python train.py --model="image captioner" --dataset="flat shapes of many kinds, plain or patterned, on busy backdrops" --train_examples=195000 --image_size=48 --crop_scale_min=1 --horizontal_flip=false --translate=0.12 --rotation_deg=5 --tokenizer="word" --vocab_size=45 --encoder_arch="shufflenet_v2" --encoder_norm="batchnorm" --encoder_activation="silu" --encoder_depths=[4, 4, 4] --encoder_kernel_size=3 --encoder_stem="single" --encoder_widths=[96, 192, 384] --fusion="cross_attention" --decoder_width=256 --decoder_layers=12 --decoder_norm="layernorm" --decoder_norm_position="pre" --decoder_activation="swiglu" --decoder_mlp_ratio=2 --decoder_head_dim=16 --decoder_fused_qkv=false --decoder_bias="qkv" --decoder_qk_norm=false --decoder_parallel_block=false --decoder_inner_norm=false --decoder_positions="learned" --decoder_cross_attention_every=1 --decoder_tie_embeddings=false --init="torch_default" --residual_init="none" --optimizer="adamw" --learning_rate=0.0019 --beta1=0.8 --beta2=0.99 --eps=1e-10 --cautious_weight_decay=true --max_steps=4200 --batch_size=64 --epochs=1.4 --lr_schedule="cosine" --final_lr_fraction=0.1 --warmup_steps=120 --weight_decay=0.4
Rows from block 7 of the image encoder of a small image captioner, named by matrix and row number. Rows with one number belong to one channel. Each number is 500 + 40 x the weight over its row's rms, rounded and kept within 0 to 999. All counts start at 0. Numbers have three digits each.
Before each channel's rows are labels from the 100 images, of 14976, where the channel reaches its highest value: "patch colour" is the nearest of a few named colours to the mean colour under the peak; "responds to" is what is common among them. Only what is clearly more common there than usual is listed. The data: flat shapes of many kinds, plain or patterned, on busy backdrops. In brackets: how many of the 100.
# p10: first pointwise conv (encoder.blocks.7.p1.0.weight, 96x96x1x1), inputs 0-95
# p20: second pointwise conv (encoder.blocks.7.p2.0.weight, 96x96x1x1, transposed), outputs 0-95

patch colour: red (86)
responds to: red shape (97); ellipse (36); its colour: red (28)
p10.83:515571479583504505487441509516431447484469513551509532478428520496508466471489517486520488444490504544482494486548435458531531494474486466546479611475509492586546493478470564495494503522497421566453534529452512542437551483575532461515550455527481516474493462481462473522606582498527539521
p20.83:591482553536598503569496456518471519543506559537530524489431500492538470477480473525497524480363526505532532491527546509464535562462465505514437449547454482538508481538426488513515513457465558485477516517557454548500525445467512484470523427586487460443530462468510482452510489517465488544

patch colour: orange (72)
responds to: orange shape (99); count: five (51)
p10.32:536476528497547503513544516528476499467589504476530525509523655533481502482486522514406484477518532506507500538481427550568550476502484499488481552545497463519516531489479554481475515478547530533515491492519539462454459499507502618480447446432491526496549501469524522480537498514521629563
p20.32:503394432529524464487496453520426480504473546458470502556455554489447485503506504482483528532474484474409527515465458415542507524514520501574531517551512563496537401535428454519527520524580447541489544510459446504469447491497464503469537517481443481505507499499497467453535393544482494516

patch colour: blue (36)
responds to: blue shape (87); flower (32)
p10.36:536525544509554476520417527533478504527542493527496483505572548525472507558522552465541464486459497474517546522477585429498488551491529523486376472467460579519574487424587494466579566440527499487472500521521553536505491509448421464478513475514524506486490501505465556505526486476520465560
p20.36:451492515559533542555559560525527496500522513476482486439484532497555486465520479473422508546507437500464550500525495527541444425443480472543457525503539488528501500518468477495554407515523475492487475522533492436511502531497369462518521429439513513578484446538549506536410522552498441476

patch colour: red (55); orange (26)
responds to: red shape (61); ellipse (57); orange shape (52)
p10.65:438546560437633449555506443511417478483537500580537528521495535490517483451514523512520468487435533542483533492517525503518535518439486527488519540537451532518527481514515572564474559481523491509545546500523563508436474502508495484423542495494571459499533499557472465542546594485490490463
p20.65:522466470473494440560484518504478469495506476465510558521511415540462476501633459543527485506529428467530450485457467515486473501466544513510525480518508494413557478487463440541547549547469521502529520466427478500491503487483568496505500449465464533498524474573494484510553459408508495371

patch colour: red (49)
responds to: red shape (99); count: five (48)
p10.69:495504488531437541482389478512431429525513492493564499539456501471501486566488485497493443534552477535530446522498451479471527518537493516492475582508484456547504445436530530458508529483557433629467508517545452508490535464421492463500467473499454475470510479475446586495547561483513522452
p20.69:519478493525607455611476461521503624526513504526481515585510471501550467490494467480426509461443557449545548537522542491522531611480455472549529484498435491491539475501456461507532507478485486549531524488536466468542507498506481505467501498562516459479485504437466499489543501593483506553

patch colour: blue (82)
responds to: blue shape (91); count: five (44)
p10.39:525536473540498442503448466525476466544533486545478425461520526563455479492514490527538505521501522491510453494511539420498478548504495536499464464416420523514540471495643516471453504446512405459454450542593502477448453544466483558550514485452489455471512469520526532500446465485532495508
p20.39:506411511535494465454509478422534500523481466552464463515448442524488484468485453448515556524483499467528521526465462476492474479510509434467509493545467488482527453573453513451445578501494551539516511478484405551483419445486496524425496566498510437400507523506417436450555500481502522490

patch colour: orange (45)
responds to: orange shape (83); ring (42); its colour: orange (34); crescent (33)
p10.75:536520475600449494505520539497523492532482497522480428550492524480441499476488456519535577491527530515566588497550464553479474485519546560571506517527511506498495513447524577506520522481602502478538553552526576536545503543504516554538523481461492452557547519533544449558471502498546598514
p20.75:507502480441457500511499442488531472485541442416533501482459414576461510461526419519430479494477434496482418488462512508463458477375495529558478532509483507445526521507529506481487556564510529478502552526488446460438482452440521470447476478509543491445482440508487492516576483473543541469

patch colour: blue (28)
responds to: ring (68); largest shape: ring (43); crescent (34)
p10.10:528469431454541476516423598529521552555414443524445483485524534486565511476565497523466553495465563524479551493549552457500462515504498457555477512508489542501576505501586543522535476555520520507503500517521531506548481544450493440526562524529475466485481530608536481557482550490461476502
p20.10:519485585518442506429524460506487472431517497499513543550514553441523506462564467453608522469524436513479515523475509494487502443476537515481490457490502505499517500487506461510531483459539533506464505480541541472454479483459415535473503463506389563533497536521455505550534462408376471517